{"encoder_activation": "gelu", "encoder_positions": "learned", "decoder_bias": "all", "decoder_drop_path": 0.05, "optimizer": "muon", "momentum": 0.85}
Rows from block 9 of the image encoder of a small image captioner, named by matrix and row number. Rows with one number within an expert belong to one neuron, the router's apart. Each number is 128 + 24 x the weight over its row's rms, rounded and kept within 0 to 255. All counts start at 0.
After each expert's rows are labels from the 100 images, of 14976, where the router gives the expert most weight on average: "patch colour" is the nearest of a few named colours to the mean colour under the peak. Only what is clearly more common there than usual is listed. The data: made-up waving flags.
# router: router (encoder.blocks.9.mlp.router.weight, 16x256, trained with AdamW), inputs 0-127
# up: expert up (encoder.blocks.9.mlp.up, 16x128x256), inputs 0-127
# down: expert down (encoder.blocks.9.mlp.down, 16x256x128, transposed), outputs 0-127

# expert 13
router.13 [103 152 165 128 142 101 127 147 143 108 118 126 151 118  95 112 134 167 107 118  93 136 151  94 133  82 156 128 141 104 152 127 161 106 141  86 150 144 145  67 130 123 144  70 118 103 151 174 175 102 126  99 127 142 155 115 111 111 152 126 134 159 111  96 109 129 133 128 115 133 134 142 101 114 122 158 140 139 103 146 118  98 153 178 101 150 102 110 107 137 162 135 111 144 107 133 155 175 115 113 143 123 122 150 101 121 164 137 117  96 135  82 106 163  84 128 163 117 105  58  90 113 104 166 109 102  97  84]
up.0 [122 114  77 114 137 162 122 116 123  85 112 140 135 136 137 137  90 139 144 125 150  62 138 164  81 132 130 148 100 137 125 132  89 174 152 143 137 165 178  98 123 106  90 146  81 115 127 129 140 112 123 124 128 138 100 108 109 145 119 142 109 113 137 128 108 131 124 120 155 112 146 120 111  64 131 195 105 140 136 108 126 111 108  89 123 133  76 126 137 126 106 115 101 124 131 162 176  86 170 135 144 161 153 124 107 133 131 108 101 114 138 115 123 193 140 115 147 107 167 175 143 128  90 110 161 139 125 155]
down.0 [130 180 125 139 124  97 160 140 149 144 139 100  96 115 152 130 147 133 122 104 135 160  99 123 129 131 143 174 110 131 153 154 129 132 117  83  99 131 105 142 106 160 172 163 111 157 108 132 141 139 143 127 163 158 152 118 118 140 180 138 142 103 102 123 148 145 165 118 105 131 117 116 103 106 120  65 142 132 134 117 126 156 139 123 170 127 140 104 135 163 130 100 149 130 117  71  63 137  96 166 134 118 132 125 173 101 143 185 116 139  94 120 140  99 135 102 101 146  91 115 168 131 131 133 106 150 121 134]
patch colour: black

# expert 14
router.14 [108 132  89 138 125 139 161 154 133 149 136 156 113 168 163 151 101 142 147 150 161 138 112 160 105 117 138 128 105 116 147 123 101 148 132 145 144 131 140 162 124 113 109 140  93 128 112  91  72 154 146  74 124  91 108 148 136 117 179 112 147 138 177 141 121 106 133 128 102 120 121 120 130 128 118 117  95  86 126 128 110 135 118 104 143 128 129 170 155 150 112 143 131 114 138 109 145 118 143 146 129 135 135  87 134 131 136 131 164 132 102 187 130  90 178 161  97 147 145 177 104 122 135 105 108  89  94 173]
up.0 [146 100 123 117 184 155 100 148 129 172  72 158 112 121 154 156 109 116 121 139 156 105 170 114 144 117 109 123 140 190  93 107 143 126 124 120 115 154 144 128 177 136 121 170 138 121  93 137 129 107 141 123 169 124 159 168 145 131 159 126 106 140 161 119 155  70 114 154  88 138 118 149 144  97 135 152 127 118 112 137 117 162 114 119  75 127  97 112 172 114 129 136 107  97 115 148 135 140 109  60 136 128 180 158 141  97 137 145 109  75 158 145 176  98  76 133 124 149 176 165 125  84 151 152 140 134 162 133]
down.0 [ 93 120 134 142 109 114 139 106  94 141 150  91 126 117  87 124 137  91 117 162 120 140  83 137 112 130 128 133 145  38 101 112 151  97 149  87 144 138 138 113  86 142 102 114  98 153 113 135 124 124  83 152 139 155 101 100 145 113 132 113 169 109 136 163 134 130 129 126 154 121  76  85 119 116 119 124 163 167 151 112  98 104 116 136 136 120 109 172 174 157 132 150  82 114 129 133 165 160 131 177 136 143 140  93 123 162 134 145 155 102 140 134 127 106 171  54  81  74  91 133 138 136 100 185 137 133 100 137]
patch colour: brown

# expert 2
router.2 [139 179 146 143 187 159 115 104 128 113 164 134 129 100 101 116 128 112 111 121 111 121 164  98  99 108 145 129 145 124 117 124 165 138 117 124 148 127 124 124 137 129 154 108 152 156 111 152 127 103 129 131 104 144 159 102 115 108 120 102 161 128 102  97 130 135 134 160 157 149 143 125  83 140 124 118 201 133 113 106 107 155 131 158  71 139  91 137 129 110 155 178 143 113 136 103 147 174 149 159 101 136 169 122 148 129 145  84 124 104 116 144 101  93 118 113 106 116 104 128 102 117 148 163 193 120 143 119]
up.0 [145 113 125 132 180 102 109 111  82 122 132 122 133 114 158 134 116 161 151 174 120 133 124  98 138 165 126 187 144 158 138 156 104 114 145  94 105  92  98 142  88 144 109  95 172 153 158 146  84 166 105 157 158 109 136 125  88 124 150 153 147 156 133 136 122 106 141 104 134 121 122 138 107  83 126 136 122  95 124 116 121 137 132  92 137 107 108 144  73 154 151 104  80 142  88 130  96  85 138 131 149 138 113 151 137  90 120 158 125 103 137 122  89 137  96 147 165 127 138 152 102 159 116  88 125 155 137  94]
down.0 [123 143 140 107 124 142 147 151 115 127 156  92 156 103 111 161 130 132 162  93 105 124 135 154 105 142 131  80 136  93 128 109 113 124  83 118 107 159 103 112 146 102 150 148 108  69 141 182 150 121 135 123 117 144 148 141 116 146 143  98 118 141 150 164 166 143 105 102 128  99 120 159 131 190 148 134 115 175 164 105  87 132 128 145 107 115 117 162 177 122 115 158 165 106 130 141  81 145 127 124 155 122 106  57 130 129 147 102 140 138 188 106 126 165 108 118 122 104 122  85 189 110 133 110 168  97  95 131]
patch colour: pink

# expert 4
router.4 [ 82 144 125 150 178 126 122 123 150  94 143 141 112 136 176 137 110 126 111  84 153 121 124 124 165 148 120 109 132 120 137 173 131 158 157 143  89 104 130 177 124 133 110 146 152 117 147  76 115 102 122 172 125 161 130 129 138 104  77 154  90 121 153  96 115 104 133 120 149  89 139  95 113 113 120 119 165 111  98 146 140 137 140  87 119 100 150 169 146 115 100  82  85 104 160 140 168 160 105 142 105 150 148 179 122  94 120 154 115 134 149 153 126 124 155 132 155 139 150 137 101 146  84 126  98 134 126 116]
up.0 [139 124 138 123 113 110 131 107 138 123 115 123 113 126 133 106  87 140 115 134 155  66 129 135 133 133  98 146 150 129 138 113 107 128 140 115 128 186 116 121  95 127 128 164 125 108 157 149 130  93 133 114 130 117 185  94 124 170 147 125 160  91 115 151 105 137 101 147 123 148 169 187  85 123  77 103 123 119  87 130 141 137 140 146 134 171 131 157 123  94 133 140 128 106 109 110  91 149 148 153  95 137 116  90 137 143 136 115 198 119 146 114 168 147  96 145 104 137 114 131 148 140 153  91 103  98 117 183]
down.0 [100  97 135 124 113 131 174 101  92 128  90  75  84  96 123 154 154 141 146 130 133 148 102 125 114 136 149 123 125 124 120  86 125 130 125  92 100 128 118 116 125 119 135 102 131 140 100  89 150 118 158 106 150 123 128 141 140 114 132  79 104 150 147 137 155 157 144 115 107 121 133 111 191  96 194 197 111 106 154 143 162  93 145 178 125  93 174 136 137 120 124 121 115  92 162 114 129 116 109 147 118 151 122 146 111 128 123 158 123 140  98 151 138  83 133 120  86 153 137 120 138 117 113 161 115 130 173 101]
patch colour: yellow

# expert 8
router.8 [152 168 106 116 136 110 104 160 142 144 153 143 134 137 142 137 167 143  99 122 122 132 151 130 124  96 148 136 134 157 117  99 163 150 126 114 153 144 125 156 105 105 140 135 128 138 139 134 162 101 116 136 102  99 175 162 139 138 135 110  70 162 137  92 118 113 141 113 113 180 120 146 101 145 178 133 135 121 114 159 115 178 114 145 125 118 143  97 133 108 118 110 129 151 108 103 183 141 121 121 118 111  89 159 148 150 135  97 118 153  89 141 171 104 160 160  85 127  89 122 160 147 146 152 141  68 119 132]
up.0 [104 121 119 105 135 148 132 111 146 143 143 112 135 134 124 120 113 118 105 163 103 128 119 143 141 160 153 139  87  86 148  83 145 147 145 117 107 128 116 157 130 134 145 164 138 131 130 110 125 143 104 113 141 113 128 105 118 125 138  81 127  97 145 124 137 112 108 162  86 140 180 154 149 168 116 144 148 132 163 139 147 109 135  78 153 164 100 100 142 112 121 184  97 130 132  81 139  89 143 176 142 166 173  99 102 123 110 112 132  96 148 154 173 161 172 143 129 158 111  89 120 113 159 160 137 143  87 111]
down.0 [134 115 121 162 109 131 102 133 140 111 121 135 111 164  96 108 115 147 107 132 135 174 122 136 144 137 162 158 118 110 127 161 165 128 102 111 101 146 107 100  82 153 149 131  87 169 144 120 155 113  77 173 118 131 146 112 103 137 117 122 159  83 162 124 137  99 128 118 149 158  67 120 108 145 152 114 152 143 118 163  90 123 160 152  87  89 125 104 111 123 112 148 145 118 107 137 119 163 106  78 141 115 123 104 117 116 174 101 114 140 125 112 107 159  86 124 123 125 151 138 165 116  95 109 165 116 110 135]
patch colour: green

# expert 3
router.3 [145 148 115 140 143 171  79 133  84 143 102 149 130 128 104 144 119 136 134 108 164 119 134 173 113 175  93 113 136 160 175 158 122  82 133 110  89 114 175 105 149 141 147 150 142  92 135 151 157 130  90 118 171 129  81 138 102 150 123 136 170 127 101 133 112 150 114 120 134  90 162 130 183 129 138 131 122 128 127 127 140 168 145 137 170  89 135 162 123 146 101 107 156 128 144 128 122 108 133 140 154  87 105 136 139 112 111 168 147 131 155  69 120 114  85 109 150 124 144 143 104 115 159 154 115 145  97 142]
up.0 [141 136 115 153 122 137 177 103 111 108 102 117 156 122  93 119 112 167 111 118 157 145 117 134 117  97  94 100 119 166  85  95 155  97 152 111 150 157 115  91 141 139 141 117 123 128 153 125 100 149 107 101 110  87 116 131 123 135 149 140 132 123 147 117 149 136 102 155 141 131 135 171 110 129 115 144 118 150 103 102 137 133 113 108  88 146 120 108 120 109 108 151 102 125 157 131 109 113  86 143 133 117  83 152 118 181 123 149 162 106 209 151 138 192  96 106 132 124 134 111 138 100 108 118 154 168  99 130]
down.0 [127 130 134 117 183 132 128 149 147 113  99 161 110 120 138 142 134 148 135 163 148 118 147 140 153 104 134 117 145 149 149 138 105 113  95 113 101 117 146 165  85 167 112 124 169 116 102 134 118 123 154 111 104 147 185 139 108 118  84 131 114 130 159 171 112 136 149 148 104 141 143 131 120 135 133 168 152 132 135 131 123 172 148 129 129 157 142 150 116 157 104 107 152 126 128 183 123 154 131 130 105 117 118 105 164 134 128 135 140 124 111  78 146  94 151 152 112 115 131 143 138 120 115 139 148  88 121  96]
patch colour: purple

# expert 6
router.6 [171 165 130 157 108 140 163  94 159 107 116  95 145 158 156  81 117 114 151 138 137 174 153  95 145 118 154 147 112 157 122 105 177 120  59 148 102 153 148 136 132 118 150 155  93 113 135  78 136 140 119 118  84  97 136 133 114 157  97 119 104 160 138 129 144 117  90  93  77 112 141 121 137 151 140 124 152 154  90  99  92 142 139 134  80 124 162  97 129 114 103 134 127 115 167  97 137 114 114 107 131 127 141  94 131 145 154  75 145 122 107 100 118 158 128 125  98  73 124 134 119 138 118 100 173 106 123 112]
up.0 [114 163 142  81 111 108  61 107  89 140  92  94 135 108 135  88 158 133  80  86 140  98 123 148  95 108 146 172 116 154 156 105 170 126 115  80 148 111 125 117 140 136  68  97 112 101 130 160 124 175 159 104 145 154  80 126 146 125 126 117 111 132 132 128 118 129 153 110 141 132 136 113 119 119 135  78 137 138 129 136 176 139 156 132 124  96 118 136 120 115 136 117 148  86 126 121 139 182 168 138 130 157 146 139 129 134 138 159 154 129 119 177 125 125 146 173 159 127 112 123 148 148  84 137 120 132  99 139]
down.0 [111 152 134 159 116 125 183 129 162 154 126 121 138 124  85 153 121 165 130 144 117 129 147 155 121 172 150 127 127 143  96 128 136  89 144 137 129 138 160 154 162  81 135 113 113 163  97 163 123 130  88 193 133  92 102 119 128 137 124 142 115 105 149 122 114 118 133 127 117 144 107 131 100 109 112 148 144 150 129 168 146 114 144 119  70 145 139  93 183 120 125 105 120 123 152  86 119  64  88 100 134 121 123  98 123 150 134  63  97 101 142 117 118 165 119  95 140 139 157 138 134 106 155 157 102 116  93 130]
patch colour: blue

# expert 1
router.1 [111 125 107 128  81  99  93 112 153 120 115 109 155 137 120 135 149 119 102 137 169 117 106  80 143 160 151 134 149 147 108 125 172 175  88 147 140 136 104 156  99 110 123 158 130 169 125  91 115 106 112 155 130 124 192 137 102 147 101 164  94 129 148 161 146 115 104 105 103 131 104 130 137 110 129  96 120 130 139 159 137 137 120 152  78 146 124  97 146 103 145 129 150 130 101 136 153 110 173 157 136 152 135 136 112 149 133 137 159 166 115 162 183 153 116 181 154  90 105 105 123 121 146 120 143 166 162 143]
up.12 [135 147 170 131 144 184 111 143 128 106 119 140 106 111  69  79  89 109 167 142  99 143 102 114 115 143  79 138 123 172 116 105 137  78 126 138 121 117 113 103  80 122 129 135 134 107 163 109 138  96 121 129 107 158 130 142 144 135  87 141 111 102  88 156 152 147 108 111  71 106 122 108 126 141  90  93 101 156 115 104 121  86 137 160 143 108 111 211 120 128 104 116 109 147 133 149  86 152 120 128 135 132 131 116 123 153 127  87 129 162 121 120 123  96 102 125 123 143 108 123 101 113 166 140 139 110 100 135]
down.12 [ 98 174 117 118 111 103 126  86 167 127 151 117  96 137 115 108 138 185  74 102 160 120 116  93 118 111 135 118 103 146 113  93 122 159 162 112 116 135 121 149 105 109 100 121 116 135  97 154 127 133 115 123 112  98 109 110 163  66 145 124 108 126 128 161 141 120 147 129 115 132 176 159 130  94 175 161  83  75 123 124 178 153 125 122 121 150 111 113 100 123 161 109 150 107 143 117 147 111 103 121 102 119 134 145 113 132 112 142 154 120 145 167 144 157 100 122 109 151 154 112 135  94 125 126 119 107 152 116]
patch colour: black

# expert 15
router.15 [151 144 156 133 133 130 137 127 152 109 104 116 107  96 125 127 153 143 127 141 126 139 100 116 124 102 184 144  95 132 144 118 104 121 130 111 115  98 112 101 131 135 129 165 144 128 113 123 149  95 112 111 159 122 175 138  71  95 138  97  73 121 116  95 112 113 140 126  96 143 148 129 110 103 152 131 168 107 120 124 109 105 129 160 102 140 177  95  91  96 115 174 133 107 151 125 126 129 120  86  94 103 170 145 108 116 170 112 130 160 105 129 110 180 101 151 142 126  75 131 187 136  98 105 165 158 141 113]
up.0 [112 176 153 116 129 113 114 165 132 135 107 119 184 129 107 130 142 123 170 129 115 119 118 127 119 122 167  91 161  97 116 133 140 157 135 164  71 105 138  89 161 119 115 114 110 119 102 150 122  55 145 124 116  99 173 176 175 118 123  83 140 148 130 104 105 138 112 109 153 110 127 122 108  96  96 115 129 172 172 163 118 120 130  84 101 106 107 133 124 145 135 198  98 134 148 153 149 148 107 125  96 154 112 146 147 118  98  98  80  93 167 109 114 154 120 149 124 119 139 141 132 144 128 153 141 135 124 140]
down.0 [122 105  94 146 126 111 106 109 119 103 126 121 117 109 156 113 137 162 149 138 127 127 140 130 128 110 106 147 105 124 102 107 172 135 106 118 133 136 139 120  98 133 172 116 172 129 105 141 112 170 105 130  82 147 143  70 107 138 106 137 135  69 154 144 150 130 136 161 113 161  99 170 104 130 135 129 118 122 112 119 154 122 101 112 125 128 192 143 130 146 135 149  98 134 133 144 110  84 100 127 128 130 163 161 115 144 119 126 143 139 147 126 136 132 141  93 148 147 162 129 111 164 127 134 189 144 115 151]
patch colour: green

# expert 9
router.9 [133 102 123 159 143 128 135 104 116 123 136 142 128 133 160 120 134 103 142 158  99 163 115 102 140 117 114  94 113 122 113 100 116 125 161 165 121 144 116 122 112 115 125 135 124 125 122  92 132  81 102 111 149 117 156  87 129 126  72 108 177 132  89  85 146 134 144 100 129 121 129  86  98 127 100 129 166 173 146 149 114  80 154  88 158 105 136  82  90 132 161 183 108  82 114 113 119 149 125  75 109 137 112 139 131 141  89 146 117 146  90 128 114 126 159 149 147 105 149 108 147 145 177 139 117 161 102 117]
up.0 [139 105 150 154  62 139 109 157 140 147 143 126 145  85 112 156 125 109 126 109 112 134 118 143 117 123  86 145 128 131 118  99 117 184 177 103 135 116 150 142 134  99 184 140 102 145 101  96 112 122 144 163 137 165 102 133 112  84 130 126 161 124  95 105 108 155 118 156 102 124 116 113 110 123 126 164 136 141 113 124 121 105 111 157 116 130 140 115 112 121 126 158 133  80 128 105 103 143 106 158 165 150 122 107 134 177  70 133 105 141 136  78 105 117 125  97 104 131 110 141 160 138  96 114 162 120 118 152]
down.0 [107 130 102 143 193 100 132 148 179  66 106 118 153 161 129 159  73 149 133 158 145 114  99 139 113 133 173  95  86 131 134 144 150 139 135 143 107 138 109  92 137 129  80 102 149 156 118 188 125 116 109  90 141  96 138 174 148 133  78 144 107 191 110 155 199 115 119 103 165 150 113 114 146 151 129 106 107 132 128 116 149 125  98 137 132 143 122  87 129 126 150 159 163 162 157 111  89 123 153 107 105 127 164 110  84 116 140 124 132 118 136 134 171 139 126 128 152 109 139  80 104 120 114 117 105  68 149 118]
patch colour: yellow; orange

# expert 12
router.12 [112 158 116 108 135 141 158 148 162 101 168 148 122 109  92  82 153 111 147 155 163 102 130 122 181 110 161 107  98 123 158  77 164 165 114 110 103 145 126 104 120 114 140 167 147 135 138 143 150 130  91 134  86 148 125  99 137 126 111 113 112 105 123 136 114 106 127 158  82 119 146 115 117 117 141 124 120 100  87 105 102 157 110 157 117 147 104 121 130 155 104 124 110 147 135 145 137 175 148 108 112 139 156 153  89 152 105 114 121  98 108 167 116 141 163 143 112 131  58 153 137 107  96 102 152 124 178 129]
up.0 [123 145 145 158 105 109 132  92 130 115 151 102 145 142 102 137 123 143 117 155 151 122 149  88 164 156 146 107 116 152 118 160 111  61 153 111  94 142 131 150  96 118 166  94 150 140 168 119 107 119 115 120 159 132 123 133 111 140 115 105 170 147 125 148 134 125 113 117 134 110 147 129 141 158 108 152 119 118 143 106 119 117 141 175 113 125 115 138 134 117 158 145 128 116 127 120 148 112 164  91 114 137 110 102 151 123 144 152 156 125 114 128 114 130 156 114 106 140 143  94 146 152  88 125 107 156 106 125]
down.0 [130 120 137  71 137 137  95  98 141 121 130 125 165 119 152 126 158  95 128 136 100 149 115 142 106 117 146 141 115 144 167  89 131 168  86 127 185  91 130 105 158 147 113 107 163 156 124 154 180 128 111 116 123  87 124 147 133 140 129 125  98 107 138 114 155 131 151 155 110 112  79 124 160 123 132 138 106  70 134 112 133 126 155 124 129 125 146 143 175 167 134 161 142 119 127 116 107 141 125 136 111 135 107 116  99 179 154 119  84 107 140 149 150 131  75 123 116  89 106 140 118 139 115 126 125 100 131 132]
patch colour: blue

# expert 10
router.10 [113 156 129 115 106 156 110 116 124 156 134 105 155 129 159 110 113 158 112  93 150 159 140 118 119  97 156 120  99 139 135 131 162 172 137 141 137 137 125  79 101 128 100 159 135 134 141  83 147 131 116 122 148 152  81 129 115 127 121 139  96 126 103 107 143 135  97 176 128 161 152 192  92 137 102 161 192 149  98 154 157 153 129 146  73 128 133 103  91 104 159 138 133 122 131 135 136 142  96 101  95 156 133 125 147 118 143  89 143  98  99 137 140 103 155 163  87 101  83 103 123 131  88 112 145 116 151  79]
up.0 [124 109 134 135 152 136 127 176 113  99 174 149 131 126 148 122 153  91 135 131 115 126 111 124  97 131 156 130 126 117 125 107 115 165 136 115 117 131 136 135 114 116  92 191 136  94 158 122  95 103  83 136 119 112 163 125 119 112 110 104 119  63 106 149 126 139  98  82 119 126 117 160 107 169 136 158 145 151 169  82 149 127 157 155 125 144 150 107 143 161 111 149 145 130 123 184 152 104 161 132 122  72 117 131 137 101 101  89 113  92 109 125  89 147 140 118 147 111 125 122 161 123 101 128 131 110 126 137]
down.0 [137 153 122  88 155 138  91 169 151 124 149 122  71 123 131  97 126 143 133 147 126 134 122 148 147 155 102 133 123 153  93 129 117  96  98 114 145 126 127 139 133 134 145  91  72 125 139 155 120 148 154 134 111 129  95 132 178 146 135  95 121 156 115 119 149 131  94 154 122 141  77 128 148 107  95 112 122  91 122 115 109 140  89 107 116 134 167 109 146  95 136 131 162 155 136  67  92 157 163 122 116 162 133 112 110 135 169 119 136 155 165 148 105 100 116 121 164 127 144  92 143 120 162 104  88 120 145 118]
patch colour: blue